{
  "model": "multi-label image tagger",
  "dataset": "dead-leaves pictures: piles of overlapping shapes",
  "train_examples": 145000,
  "image_size": 32,
  "crop_scale_min": 0.8,
  "horizontal_flip": true,
  "translate": 0.12,
  "rotation_deg": 10,
  "color_jitter": 0.2,
  "arch": "vit",
  "norm": "layernorm",
  "norm_position": "pre",
  "activation": "relu",
  "mlp_ratio": 3,
  "head_dim": 48,
  "fused_qkv": true,
  "bias": "all",
  "qk_norm": false,
  "layer_scale_init": 0.1,
  "parallel_block": false,
  "inner_norm": false,
  "patch_size": [4, 4],
  "conv_stem": false,
  "layers": 12,
  "width": 384,
  "positions": "sincos",
  "pooling": "class_token",
  "num_labels": 33,
  "init": "torch_default",
  "residual_init": "none",
  "optimizer": "muon",
  "muon_scale": "original",
  "lr": 0.015,
  "momentum": 0.9,
  "nesterov": true,
  "orthogonalizer": "newton_schulz_5",
  "adamw_lr_other_params": 0.0029,
  "grad_clip": 0.5,
  "cautious_weight_decay": true,
  "steps": 10700,
  "batch_size": 64,
  "epochs": 4.7,
  "lr_schedule": "linear",
  "final_lr_fraction": 0.01,
  "warmup_steps": 210,
  "weight_decay": 0.02,
  "adamw_weight_decay_other_params": 0
}
Rows from block 5, named by matrix and row number. Rows with one number belong to one attention dimension. Each number is 200 + 20 x the weight over its row's rms, rounded and kept within 0 to 999. All counts start at 0. After the name is the row's rms in percent of the matrix's.
# q: attention query, key and value (stacked) (model.blocks.5.attn.qkv.weight, 1152x384, the q third), inputs 192-255
# k: attention query, key and value (stacked) (model.blocks.5.attn.qkv.weight, 1152x384, the k third), inputs 192-255
q.293,100,234,196,227,202,196,219,207,214,183,167,205,174,191,198,200,254,175,235,189,194,192,212,151,172,230,198,192,198,179,180,198,191,175,190,221,176,186,264,217,211,214,230,204,178,237,211,175,191,144,198,227,214,195,216,187,204,219,221,208,200,224,186,198,195
q.294,089,197,203,207,179,205,176,219,238,194,198,218,177,210,180,211,210,188,219,182,217,214,183,200,153,222,177,188,183,183,199,217,199,196,211,209,185,205,190,187,209,243,211,215,193,239,225,175,227,195,191,184,191,195,214,212,212,220,217,236,185,214,204,190,179
q.295,088,224,163,192,197,209,221,210,196,180,201,194,214,169,142,170,199,208,197,163,204,202,202,192,190,188,178,205,176,217,211,178,180,226,200,188,207,192,200,193,221,196,198,177,214,192,219,200,181,193,208,174,192,186,217,202,196,236,186,198,187,222,185,196,160
q.296,102,231,204,195,188,182,171,188,198,213,204,179,198,155,158,186,175,193,195,198,183,204,134,197,213,209,195,182,218,202,208,188,178,184,171,212,206,245,170,177,207,191,232,199,181,219,230,191,231,222,196,208,198,211,201,169,193,243,192,212,218,211,196,202,177
q.297,093,181,223,200,193,178,225,227,187,204,197,207,213,210,193,213,191,237,209,201,239,224,209,183,207,237,188,217,156,206,230,209,192,180,204,210,187,194,189,198,255,196,229,196,198,221,203,184,221,203,216,195,229,197,181,215,184,195,203,214,192,198,201,190,220
q.298,094,232,204,220,213,228,191,214,238,184,207,182,226,189,246,200,212,169,191,235,238,190,208,249,205,228,228,190,176,142,207,218,222,179,198,200,222,213,221,178,185,186,212,185,168,234,207,194,167,221,178,222,189,205,186,218,158,162,229,221,202,212,209,182,195
q.299,094,188,223,218,191,178,201,188,182,188,180,208,195,189,200,174,180,204,202,221,184,217,195,238,201,210,196,202,153,220,193,209,172,210,210,192,203,202,160,210,202,188,213,198,210,220,169,214,180,252,225,190,206,222,210,218,242,189,218,187,160,211,211,208,192
q.300,094,154,218,193,195,169,201,196,171,173,169,174,194,180,211,183,208,198,192,208,173,253,218,172,207,176,214,198,173,237,224,187,221,212,207,186,163,193,211,257,188,209,197,177,175,165,175,212,182,167,227,170,180,214,180,221,198,199,189,209,220,175,189,185,217
q.301,089,202,214,236,213,211,223,224,193,169,184,155,192,204,229,170,225,199,213,192,234,201,153,243,207,187,264,229,163,156,198,195,192,229,207,209,221,189,213,188,201,227,222,192,217,169,211,173,173,189,209,193,203,225,180,190,223,203,204,223,232,179,198,193,164
q.302,080,227,211,188,217,176,212,196,204,215,209,191,209,169,188,210,178,207,204,180,174,160,191,208,209,221,190,167,166,180,216,189,200,198,194,183,180,212,225,177,180,203,214,201,168,232,196,184,238,190,175,193,200,197,203,177,178,210,224,212,195,214,202,240,193
q.303,098,213,225,215,202,230,212,229,194,191,218,239,212,222,168,196,180,190,218,197,212,203,224,223,178,195,195,211,185,192,225,208,209,192,211,174,175,210,188,175,223,211,194,173,216,199,201,204,222,225,220,191,198,193,174,205,187,207,214,178,205,236,212,207,171
q.304,089,194,236,178,186,230,211,212,177,193,172,199,185,214,208,185,202,198,207,223,198,214,205,215,204,194,207,207,231,188,195,195,215,206,209,175,188,185,218,177,174,183,205,189,190,221,189,206,180,188,175,189,177,203,191,183,212,221,206,197,191,196,215,229,222
q.305,093,193,173,239,214,175,199,199,203,177,223,162,218,168,207,155,232,209,233,188,189,181,195,200,209,167,232,216,175,208,216,197,176,192,168,196,207,213,230,179,206,217,193,216,187,228,202,201,218,163,190,182,190,209,209,187,188,206,203,198,213,172,196,214,211
q.306,092,202,176,252,191,227,138,227,196,207,194,215,229,210,208,194,216,182,216,234,186,217,217,215,197,186,197,201,220,195,168,229,201,160,226,211,203,195,218,219,202,234,193,192,195,225,170,198,219,223,207,225,184,210,193,240,181,201,200,192,206,202,215,211,249
q.307,091,200,206,140,206,207,196,187,169,192,212,217,204,213,198,227,186,193,198,208,218,208,210,205,191,217,209,191,192,192,189,192,193,224,164,198,215,219,238,192,182,202,192,164,179,201,202,198,195,188,210,181,196,200,191,202,237,211,217,198,201,202,213,217,170
q.308,094,197,179,220,225,212,230,220,208,208,204,165,217,174,210,204,155,184,194,160,206,189,191,238,206,166,211,173,166,187,186,192,231,194,203,220,222,176,188,204,197,220,194,202,199,147,206,202,181,185,200,205,199,220,204,214,187,192,181,202,198,214,232,214,194
q.309,100,180,212,197,197,242,197,180,216,195,212,186,176,203,210,217,193,229,182,247,204,221,178,230,199,204,192,214,224,167,212,204,180,207,174,211,227,183,182,191,215,198,238,202,176,167,225,222,222,207,211,230,200,201,196,169,200,151,199,188,234,182,201,203,168
q.310,092,201,211,176,196,195,205,209,212,170,195,188,189,173,175,199,214,233,207,164,175,178,215,190,225,227,169,200,157,203,180,181,182,168,231,205,165,201,200,201,177,170,185,216,205,205,200,199,225,196,238,208,212,212,177,194,155,192,204,238,213,190,140,187,183
q.311,100,192,207,218,200,234,203,159,222,229,190,197,219,189,202,178,201,179,237,209,235,222,175,200,210,202,165,180,202,178,179,200,188,178,214,206,191,189,211,199,177,195,199,176,212,175,185,199,173,184,173,172,209,220,167,233,215,203,201,197,212,197,201,210,190
q.312,098,139,188,206,214,186,181,218,211,224,171,175,198,213,214,185,216,192,171,196,210,216,232,183,218,203,211,217,219,230,207,202,219,204,238,173,219,176,211,243,198,215,171,190,179,184,187,170,174,188,203,218,210,198,210,201,187,206,185,199,226,204,184,173,221
q.313,094,207,197,187,199,174,202,228,210,190,203,209,189,236,204,212,196,207,226,191,205,196,195,211,193,206,213,184,212,221,181,234,198,199,243,173,200,176,213,201,191,201,204,205,194,226,200,192,188,242,208,228,201,192,214,198,206,197,199,196,226,203,200,201,212
q.314,103,178,184,190,214,200,206,241,188,198,197,199,209,182,187,177,205,175,185,165,207,216,185,200,188,174,178,214,203,197,198,203,211,188,193,242,204,162,195,195,208,204,222,209,205,172,218,199,182,202,175,204,178,183,206,220,194,223,200,197,184,209,199,157,195
q.315,098,211,215,206,165,175,174,202,200,189,204,190,202,142,201,200,159,195,219,205,201,177,205,238,213,216,208,205,199,191,200,162,215,193,230,198,210,216,161,201,183,163,180,174,203,209,210,177,199,202,184,214,195,209,206,202,188,185,201,192,183,182,215,205,214
q.316,087,203,228,177,188,226,207,203,199,194,168,164,227,210,190,201,194,204,216,208,198,200,197,185,196,185,201,206,222,203,211,209,204,179,205,219,209,178,193,228,212,211,236,181,201,191,189,229,186,245,254,238,200,219,213,203,252,207,220,207,219,197,204,169,204
q.317,108,238,214,198,191,185,189,140,208,200,210,170,204,212,231,229,194,212,217,184,222,252,162,185,162,176,211,214,205,239,193,209,220,190,165,233,191,164,210,184,186,208,233,213,196,164,194,196,189,197,175,211,164,206,204,228,222,190,221,200,176,174,218,198,204
q.318,097,233,196,195,189,205,197,174,219,204,180,206,189,194,196,175,213,179,210,239,173,192,198,195,187,222,193,179,179,186,207,210,193,228,208,192,169,217,191,192,187,222,200,205,214,188,219,214,214,239,211,182,206,202,201,175,204,219,229,196,192,193,185,228,209
q.319,097,208,223,148,193,246,191,220,195,179,217,196,209,220,194,179,182,193,217,222,217,228,198,203,194,210,199,190,197,202,208,197,190,170,190,196,182,195,189,173,215,215,239,182,194,199,203,195,196,198,211,186,181,209,202,165,158,207,231,217,210,195,200,198,163
q.320,084,215,243,213,213,205,196,183,226,206,220,202,207,231,184,219,265,221,202,232,206,216,224,199,213,194,215,215,208,214,174,196,167,207,214,217,186,180,188,212,175,185,232,214,197,243,203,216,180,182,199,215,199,185,221,195,216,203,209,202,209,190,185,185,200
q.321,089,179,208,190,179,187,189,178,187,203,229,163,218,209,242,233,209,213,219,224,210,197,189,217,200,203,197,196,220,236,206,191,232,204,182,219,231,223,206,189,183,189,196,188,200,205,171,232,164,224,166,217,194,185,200,201,176,196,223,182,191,171,170,194,216
q.322,093,205,212,190,184,184,220,188,231,197,198,228,174,220,177,224,200,197,189,169,218,203,198,204,212,229,152,218,209,196,219,188,211,186,210,185,205,189,223,207,207,200,206,186,148,225,192,187,232,180,233,247,203,177,190,215,238,222,177,201,216,215,201,184,202
q.323,096,176,189,211,253,225,218,206,207,182,198,182,158,181,189,219,205,183,205,205,208,184,240,189,221,221,221,195,193,197,182,161,175,236,229,178,205,192,179,204,213,183,196,208,208,213,164,223,179,163,211,198,189,192,187,178,214,209,207,246,210,218,211,196,165
q.324,104,190,175,229,235,197,149,202,220,217,212,213,186,203,219,204,155,176,212,212,212,200,190,212,205,188,250,205,204,175,202,227,187,218,181,197,212,199,164,184,228,232,173,207,198,173,199,192,224,221,215,185,192,239,210,204,192,194,192,184,209,188,187,191,179
q.325,088,178,180,222,247,189,196,206,238,227,209,218,209,193,178,187,163,169,188,189,183,200,205,182,234,207,203,197,206,205,214,199,184,183,204,200,172,215,202,207,219,209,203,218,183,212,177,170,200,197,199,241,192,189,188,228,235,187,171,189,191,208,187,200,169
q.326,099,200,212,216,207,219,195,190,216,204,187,195,207,213,217,189,247,216,204,209,212,207,199,224,219,150,190,219,229,163,170,222,198,206,242,225,202,188,225,210,195,190,186,197,222,183,194,210,204,194,199,237,211,220,202,208,207,180,216,206,212,188,212,205,214
q.327,095,194,214,239,182,184,209,183,206,209,223,214,219,181,222,199,191,173,148,204,202,207,238,202,187,207,203,211,179,184,189,227,223,193,243,188,201,228,223,206,222,186,211,207,167,225,235,237,188,208,212,188,229,217,190,214,203,177,193,224,247,197,213,216,214
q.328,093,168,220,202,173,201,197,220,175,177,234,198,246,180,205,218,209,208,211,203,191,196,212,252,222,168,198,204,196,192,210,226,196,163,197,207,224,216,200,190,210,201,220,174,185,223,236,163,197,205,238,221,200,198,191,210,170,195,195,209,197,182,203,181,217
q.329,104,202,168,238,177,219,200,188,180,205,180,165,168,211,243,184,187,209,188,196,194,195,183,219,182,162,185,220,192,215,185,198,181,211,196,187,204,221,209,212,205,217,176,179,177,215,191,235,211,207,198,184,208,184,212,222,168,181,217,168,213,193,190,213,242
q.330,082,194,186,180,204,182,196,189,175,195,169,249,178,232,217,202,207,219,215,179,176,225,198,182,192,221,198,233,195,216,190,224,173,187,216,195,204,194,241,211,185,188,202,207,228,202,244,196,196,220,204,210,198,185,223,198,198,198,179,197,190,155,195,183,186
q.331,101,193,179,198,217,197,209,188,210,225,206,210,195,177,220,210,217,197,203,178,204,185,215,169,219,178,200,205,202,199,208,202,191,181,205,179,206,212,202,210,200,178,166,221,219,204,222,215,227,193,207,219,189,195,219,192,221,198,209,211,207,197,175,198,218
q.332,092,145,209,220,195,198,207,200,188,217,199,188,219,237,216,243,224,235,187,193,185,214,237,217,201,175,195,200,180,196,194,227,194,204,243,198,199,186,182,211,200,220,198,211,185,201,213,207,199,220,195,214,228,212,173,196,219,168,180,220,214,173,208,168,207
q.333,094,156,227,197,200,201,191,200,169,191,193,222,218,188,183,192,192,234,210,202,212,183,191,183,241,220,158,205,188,200,174,185,198,149,242,205,212,189,213,200,198,203,194,213,225,203,198,228,197,174,187,222,178,193,168,203,181,198,185,204,238,171,204,178,227
q.334,084,246,175,192,227,161,152,172,197,180,226,219,201,204,188,181,199,180,208,224,205,188,181,210,218,165,196,217,216,184,176,191,199,184,211,223,188,207,193,175,219,185,197,205,206,239,195,222,254,191,186,194,211,186,197,184,194,205,208,212,192,207,220,229,217
q.335,094,189,187,175,202,205,175,191,250,180,166,177,201,244,209,239,168,192,171,209,183,199,220,228,199,200,202,202,202,189,209,218,198,211,208,198,208,205,220,178,181,183,183,194,229,186,187,204,209,187,180,209,197,216,173,214,211,185,173,202,232,201,204,209,188
q.336,099,180,204,187,199,221,206,242,207,200,189,189,185,208,198,185,214,181,193,181,210,196,182,197,231,176,204,190,204,194,187,179,210,244,232,226,177,187,191,214,216,209,182,197,236,228,152,203,209,186,192,203,164,218,194,210,193,213,191,204,214,184,199,239,201
q.337,106,190,200,170,175,189,220,188,218,215,192,203,192,196,155,212,193,222,175,198,204,228,203,205,221,226,159,221,237,212,199,163,180,202,192,185,202,186,193,226,185,221,196,175,192,159,177,197,189,224,206,189,163,191,186,184,175,185,188,199,203,186,214,197,191
q.338,106,230,129,232,226,206,185,183,188,172,188,200,171,199,198,236,178,212,174,192,214,181,208,199,187,218,223,195,180,191,196,152,195,225,184,199,206,202,213,207,205,185,234,196,194,183,190,224,174,207,177,174,186,192,195,187,184,194,174,201,189,185,201,205,248
q.339,100,231,213,180,223,197,200,191,213,203,157,224,195,190,197,195,189,195,204,224,203,233,171,174,173,201,205,187,205,183,167,229,234,215,160,221,207,189,184,188,169,191,196,208,201,186,126,174,206,204,200,209,216,213,172,161,175,176,209,182,261,200,194,194,222
q.340,097,178,219,169,208,170,202,219,216,177,169,189,184,185,190,219,214,216,178,177,199,224,203,166,213,240,204,200,232,189,201,185,175,198,218,185,189,215,173,198,198,188,212,196,233,204,187,211,176,210,207,204,193,207,220,188,220,205,210,227,190,196,216,203,158
q.341,092,222,162,223,214,215,214,185,203,191,214,181,196,195,213,208,187,241,168,196,221,226,231,186,181,192,195,200,158,234,176,183,215,175,177,187,177,184,212,189,212,203,165,200,216,197,205,177,164,214,175,185,207,240,169,229,171,201,202,219,173,202,190,207,182
q.342,099,199,206,194,217,213,214,185,211,189,205,227,185,211,188,183,245,193,190,208,209,210,238,201,226,223,227,175,185,210,188,202,221,190,222,180,201,197,190,213,173,185,216,205,204,198,186,237,202,215,181,242,215,215,220,215,207,178,212,203,191,229,220,203,203
q.343,111,220,201,208,197,197,219,184,185,179,180,207,195,170,204,191,210,217,218,204,177,155,200,189,208,222,199,196,186,202,203,202,223,183,215,205,202,195,213,214,187,226,178,233,195,244,262,171,241,213,225,201,211,205,191,208,198,181,211,175,188,212,171,215,222
k.293,102,197,190,210,183,168,197,205,202,191,194,215,194,210,252,182,202,208,224,152,213,241,203,218,200,201,172,206,224,223,244,203,191,194,199,210,237,177,200,203,192,160,185,210,245,190,162,215,185,167,209,206,207,213,193,208,205,204,183,198,207,217,169,222,179
k.294,097,181,205,219,211,208,170,237,214,219,210,205,209,223,196,180,176,221,207,193,199,187,178,196,169,214,200,211,177,219,225,187,200,184,208,229,214,217,199,179,163,220,169,167,184,225,250,206,203,225,182,202,180,196,195,204,182,181,235,198,191,199,200,216,211
k.295,094,186,215,188,168,175,183,225,168,197,189,192,197,194,193,181,232,207,193,203,216,200,221,198,157,200,200,201,173,192,198,233,190,195,165,173,215,190,240,198,212,209,195,178,190,213,200,187,216,250,251,213,207,200,239,195,196,190,186,159,186,214,198,180,252
k.296,104,192,182,189,155,223,191,193,184,203,174,149,198,185,202,215,221,233,210,206,154,217,195,225,236,201,196,155,224,215,170,185,210,195,193,209,175,167,203,199,232,218,209,187,167,186,232,190,206,218,213,222,188,199,220,194,213,237,180,191,215,206,191,194,215
k.297,093,202,174,179,185,198,173,196,175,215,203,207,210,198,231,224,173,218,182,200,216,209,194,190,183,238,165,172,193,187,195,207,235,170,209,196,163,195,188,205,204,181,206,203,208,218,198,197,196,213,190,246,181,214,191,186,228,227,215,179,182,218,181,230,175
k.298,096,236,194,225,235,182,195,189,203,176,194,216,242,208,181,229,193,198,177,183,224,215,159,213,207,227,220,207,219,221,226,181,206,215,202,192,233,202,210,211,204,202,203,224,191,217,209,205,171,182,174,193,193,206,192,240,184,189,244,222,193,195,186,176,175
k.299,101,187,223,211,184,192,237,179,187,153,205,195,181,193,191,216,224,198,187,252,195,220,227,198,205,217,198,183,191,176,191,233,199,228,191,198,205,199,211,169,197,167,230,173,191,184,225,214,169,231,210,217,208,216,186,165,198,191,190,202,181,185,200,159,220
k.300,094,220,209,183,208,180,202,212,201,234,222,162,217,217,199,201,180,229,182,164,219,177,200,200,239,176,198,194,208,224,221,189,183,160,201,194,193,194,187,188,207,197,210,172,171,208,199,163,165,200,208,215,206,196,182,187,215,209,202,221,187,203,205,213,196
k.301,085,253,184,225,183,207,187,180,204,160,187,209,188,173,187,217,212,213,196,222,197,197,194,220,223,210,248,220,191,213,227,202,221,216,198,179,231,172,223,197,248,236,219,184,184,169,193,199,181,214,219,191,186,243,183,239,205,193,234,216,194,200,235,159,219
k.302,084,218,173,214,211,198,211,206,183,210,188,209,174,172,245,160,195,207,180,192,199,203,200,194,208,220,220,180,211,182,217,207,230,176,203,224,199,203,218,226,132,175,195,178,244,191,178,226,185,155,228,171,203,197,190,212,199,228,170,159,196,214,194,232,200
k.303,099,230,207,200,201,213,211,207,188,184,168,200,218,210,193,194,192,207,239,197,221,194,165,207,145,203,220,230,198,209,170,214,205,209,198,210,219,216,181,183,189,201,168,217,183,203,199,180,221,250,215,191,198,190,216,183,226,157,219,229,184,238,178,207,215
k.304,095,173,174,207,207,175,235,187,209,194,198,198,169,181,187,155,190,198,238,241,211,227,222,191,203,198,181,219,184,171,206,204,205,193,207,204,172,199,195,234,191,191,207,177,206,172,207,217,198,185,166,213,215,193,190,182,210,214,187,221,179,177,184,200,195
k.305,095,199,220,249,211,178,186,196,204,200,223,152,158,186,196,171,189,205,190,220,200,174,210,241,183,196,211,205,191,239,210,196,218,203,218,205,221,193,200,183,209,177,196,202,204,186,203,171,222,207,238,227,188,235,221,188,202,230,202,203,214,200,230,199,218
k.306,092,206,193,201,175,233,203,206,241,198,233,216,193,199,206,192,206,174,199,232,209,220,182,226,208,183,172,185,185,213,240,185,200,192,221,177,192,187,201,194,210,212,209,176,168,232,189,189,180,194,190,179,195,184,192,176,181,161,186,209,214,234,162,157,183
k.307,097,205,204,171,203,242,202,190,191,189,179,214,214,236,173,197,176,204,227,199,211,176,206,202,237,186,175,185,233,195,223,203,225,186,188,204,199,191,177,227,208,219,191,168,187,204,208,182,172,208,221,178,170,164,204,226,210,201,213,189,215,220,194,203,174
k.308,092,176,200,219,242,193,169,138,187,156,176,148,184,187,177,231,220,214,217,212,170,200,199,195,205,183,191,196,222,222,193,166,203,206,174,145,176,192,244,187,212,208,189,188,190,182,190,205,215,210,207,183,181,221,227,215,195,205,224,218,197,202,201,213,172
k.309,104,195,209,185,210,210,206,216,180,186,187,228,215,185,223,209,199,208,219,198,195,255,150,212,212,212,218,201,208,175,200,205,222,244,184,231,208,214,209,206,213,162,226,212,179,183,180,216,222,173,187,217,200,203,196,178,209,205,160,220,186,196,191,189,150
k.310,093,224,180,199,200,209,215,202,181,224,169,205,229,204,226,207,158,221,227,145,169,220,168,163,213,195,212,190,195,225,213,206,201,185,170,178,209,175,209,213,192,198,165,209,203,185,206,191,174,195,234,202,187,198,223,203,172,197,206,194,199,227,183,232,193
k.311,096,188,194,197,150,152,183,221,207,209,197,224,198,212,169,211,212,174,224,176,198,227,216,208,193,176,204,206,203,181,191,201,196,205,241,226,196,200,220,184,211,207,208,223,206,174,181,237,179,214,167,187,195,226,230,182,172,202,178,203,178,182,205,161,216
k.312,100,187,213,167,194,212,192,174,194,199,223,202,204,203,165,239,229,199,223,148,188,172,178,210,172,191,162,192,203,197,186,170,204,172,204,217,212,207,183,205,218,234,169,211,180,185,217,189,190,186,191,202,170,204,190,212,169,240,228,198,207,210,201,195,190
k.313,101,208,221,220,194,200,231,211,200,198,205,227,198,193,177,191,163,231,218,233,220,176,232,188,172,184,172,191,193,155,194,208,199,218,176,160,188,179,197,208,214,216,206,206,178,190,205,226,197,214,167,203,175,215,216,233,211,218,180,173,177,206,182,195,213
k.314,097,199,231,195,195,183,196,215,214,213,216,167,196,215,167,223,206,197,206,191,176,227,177,213,168,181,200,226,200,195,216,226,199,199,190,163,216,189,220,219,196,232,204,181,203,196,238,218,209,216,207,199,227,219,190,186,196,190,196,206,156,182,225,195,173
k.315,094,195,167,236,198,177,180,213,180,232,179,156,236,177,179,199,195,187,195,240,211,195,205,170,204,231,218,159,181,192,201,200,189,204,200,182,183,185,173,205,213,200,191,213,210,181,205,220,198,167,202,219,188,200,231,193,198,209,200,176,222,175,218,214,233
k.316,084,206,187,214,209,195,216,220,189,192,187,167,200,221,198,201,188,224,218,216,224,210,227,210,165,198,232,169,194,209,166,178,183,190,163,198,204,217,198,205,242,197,218,215,176,208,172,229,218,173,195,179,164,217,214,199,189,222,174,214,208,219,195,190,202
k.317,106,193,212,210,199,170,186,215,214,222,232,195,226,206,192,179,217,195,207,192,215,200,228,176,152,163,194,217,180,172,179,198,201,191,196,203,169,208,219,165,218,200,232,202,260,199,207,220,206,211,164,184,196,205,198,214,202,203,155,218,187,178,189,202,176
k.318,092,208,201,210,182,211,235,221,165,209,166,213,218,214,224,186,187,152,230,216,179,205,187,170,200,190,216,251,194,239,224,199,231,224,172,178,203,222,174,203,205,212,198,230,202,170,195,220,190,194,196,185,197,222,194,195,222,209,207,178,203,196,180,204,201
k.319,103,176,168,210,176,197,215,240,200,232,190,239,225,197,218,214,195,211,220,178,215,186,197,207,144,243,209,176,218,212,193,188,175,201,187,202,194,229,186,222,202,206,209,228,228,203,198,197,203,192,200,172,193,202,182,208,192,221,191,207,204,186,164,228,185
k.320,085,201,181,178,221,243,212,210,190,200,198,200,223,233,154,202,228,241,208,166,219,233,180,195,202,182,158,209,194,213,198,235,193,215,213,198,203,190,196,213,197,177,206,179,233,206,200,227,182,213,191,211,191,211,173,226,216,193,216,198,193,240,173,182,172
k.321,087,197,199,169,194,217,188,203,213,213,237,195,232,201,173,210,169,161,213,164,186,234,219,200,210,201,170,224,214,183,175,194,244,190,255,230,189,179,194,194,190,225,212,201,210,209,213,217,204,179,176,225,205,183,166,197,218,231,205,234,190,195,153,167,158
k.322,092,205,193,159,258,228,216,186,230,193,192,236,207,208,185,189,191,192,236,241,188,211,217,182,186,220,160,183,199,205,210,221,208,199,196,214,182,192,166,163,185,212,178,171,188,237,222,263,176,191,174,205,184,180,206,197,207,208,204,177,189,206,219,203,192
k.323,092,168,191,190,211,195,180,184,204,210,186,205,201,205,206,198,176,232,227,187,200,232,184,180,206,178,224,212,217,223,170,192,224,192,219,196,177,233,211,262,219,214,220,186,217,188,182,186,196,206,211,211,206,208,236,187,176,214,210,226,193,197,197,236,215
k.324,101,197,198,212,212,227,159,203,214,198,204,175,193,188,218,201,157,201,142,187,220,193,168,206,224,173,212,190,197,187,180,172,194,249,212,200,208,195,194,221,185,218,166,208,190,202,188,177,220,222,177,211,149,198,200,187,198,184,260,246,198,183,220,182,191
k.325,090,199,218,196,205,203,189,203,223,179,200,191,210,211,195,223,206,160,200,225,158,194,223,190,221,182,179,183,202,188,187,168,196,187,208,204,226,192,192,172,183,208,177,199,202,244,227,213,186,244,174,221,195,211,187,175,226,221,212,181,238,207,211,158,218
k.326,104,234,195,208,190,203,186,176,212,189,238,204,181,224,191,171,219,205,211,193,185,223,197,195,230,166,210,224,138,200,228,219,176,215,218,254,182,196,212,192,201,208,203,170,203,178,166,203,208,210,190,182,221,223,231,203,175,181,229,187,201,198,221,166,198
k.327,088,205,208,204,170,205,193,183,178,196,171,186,166,201,195,175,183,210,198,199,236,212,184,190,226,185,165,204,179,159,190,234,195,203,201,193,206,228,216,264,201,182,195,183,224,215,202,181,228,174,194,231,209,198,217,200,222,256,216,168,212,223,184,199,204
k.328,090,220,183,224,191,219,194,210,227,182,214,182,211,172,190,183,200,202,194,196,223,193,222,244,202,220,191,184,185,212,214,196,214,211,231,204,195,186,181,172,234,185,208,214,178,207,241,191,177,170,217,197,204,160,209,188,212,219,204,219,211,170,208,184,224
k.329,099,182,218,224,200,205,161,167,196,174,173,177,173,184,208,206,209,165,198,247,196,178,241,199,200,230,207,164,209,153,235,208,167,194,198,191,201,214,250,229,210,154,204,166,184,205,229,195,204,167,228,223,200,164,220,214,212,194,212,189,191,234,194,181,190
k.330,089,209,206,203,202,202,171,212,231,194,213,208,196,218,213,166,197,199,202,191,185,195,188,175,221,164,185,225,190,177,221,188,177,197,180,175,186,225,174,194,199,223,210,217,183,175,183,192,221,194,198,179,185,179,216,164,198,229,190,166,220,195,210,249,181
k.331,098,202,206,177,210,204,204,193,163,207,187,234,206,196,232,205,194,160,212,168,213,194,208,214,117,207,197,204,204,250,201,213,218,195,218,210,220,195,189,183,216,191,211,236,198,230,176,230,241,155,200,180,205,201,213,208,174,192,171,229,206,212,237,231,214
k.332,095,180,219,203,215,222,192,202,169,198,201,183,203,246,182,204,229,163,204,190,202,202,196,194,174,217,197,233,199,183,216,221,188,174,208,206,212,197,202,202,210,191,212,155,204,208,182,201,228,222,201,220,208,211,175,201,224,196,230,223,203,209,204,165,199
k.333,097,231,211,160,189,209,208,186,200,204,213,227,191,198,160,198,174,181,218,222,183,197,184,181,200,207,213,178,193,162,192,215,200,182,207,244,197,185,197,225,201,226,210,219,183,189,207,228,190,161,207,204,232,229,199,187,175,248,188,174,209,187,217,227,194
k.334,084,204,208,223,211,211,201,205,236,196,191,213,224,214,198,191,169,160,182,206,219,232,171,220,192,213,215,207,195,185,234,232,200,195,192,240,197,213,172,181,183,183,158,226,224,217,170,198,217,189,220,214,192,206,190,197,203,192,192,201,222,175,245,193,231
k.335,094,224,220,205,237,197,218,200,175,192,199,205,215,171,204,204,162,208,242,241,204,185,164,182,177,177,212,213,219,194,209,153,189,170,169,205,233,214,214,216,203,173,200,216,166,184,201,217,198,207,202,189,177,216,228,206,215,199,192,183,240,189,200,185,186
k.336,097,186,178,182,176,241,225,208,188,168,179,174,203,192,196,214,218,204,217,209,185,186,220,220,172,182,177,199,194,208,197,171,239,191,194,203,189,197,198,206,212,209,212,193,216,226,205,205,194,186,220,214,204,216,191,205,172,181,200,187,205,193,200,195,220
k.337,104,181,217,210,208,217,188,173,206,221,155,214,204,205,221,217,208,184,171,235,206,194,221,205,187,197,205,218,214,196,199,197,205,205,188,189,223,208,168,194,213,188,211,191,190,205,199,218,218,198,169,183,235,196,189,202,178,206,182,177,192,165,225,209,205
k.338,111,222,156,173,176,216,190,230,182,204,171,204,241,209,212,170,195,211,184,184,195,205,206,199,185,188,204,192,195,175,191,216,202,178,208,173,194,197,182,217,199,190,215,212,196,204,202,183,170,215,213,195,218,186,214,193,192,233,182,217,186,189,217,228,196
k.339,101,193,216,167,211,211,196,225,214,198,193,212,213,180,230,208,211,206,197,203,219,197,204,241,226,224,208,162,211,198,176,199,218,171,181,206,196,190,201,183,155,205,209,181,193,213,203,196,213,185,228,203,216,212,199,198,201,206,208,245,180,198,211,189,252
k.340,100,203,194,231,188,183,180,146,199,184,193,160,202,188,186,205,215,213,167,209,228,206,234,195,162,188,207,193,195,202,213,232,209,196,191,197,192,177,198,203,192,234,228,207,192,199,144,228,187,206,184,227,183,208,201,225,179,206,206,200,201,197,220,206,195
k.341,086,194,180,198,222,204,213,181,199,233,245,207,206,197,210,180,225,199,170,207,212,185,189,209,195,208,245,225,162,196,196,186,178,207,212,205,179,189,180,172,179,198,193,192,200,202,247,202,179,160,220,232,163,209,191,205,179,201,203,197,142,192,212,203,203
k.342,104,199,192,208,210,195,184,162,214,186,194,216,229,213,204,191,193,192,216,164,178,189,195,196,203,199,228,221,204,187,217,181,203,174,207,209,151,200,197,185,192,205,219,212,194,211,226,241,190,188,172,207,224,221,183,215,195,195,237,191,192,227,220,228,246
k.343,109,232,208,193,207,182,229,193,194,223,180,191,223,195,168,193,186,186,226,188,200,216,178,215,199,202,195,186,222,227,203,210,205,205,201,215,207,209,225,226,165,192,167,251,199,188,172,165,196,209,216,227,196,200,174,198,192,190,202,208,238,187,170,184,212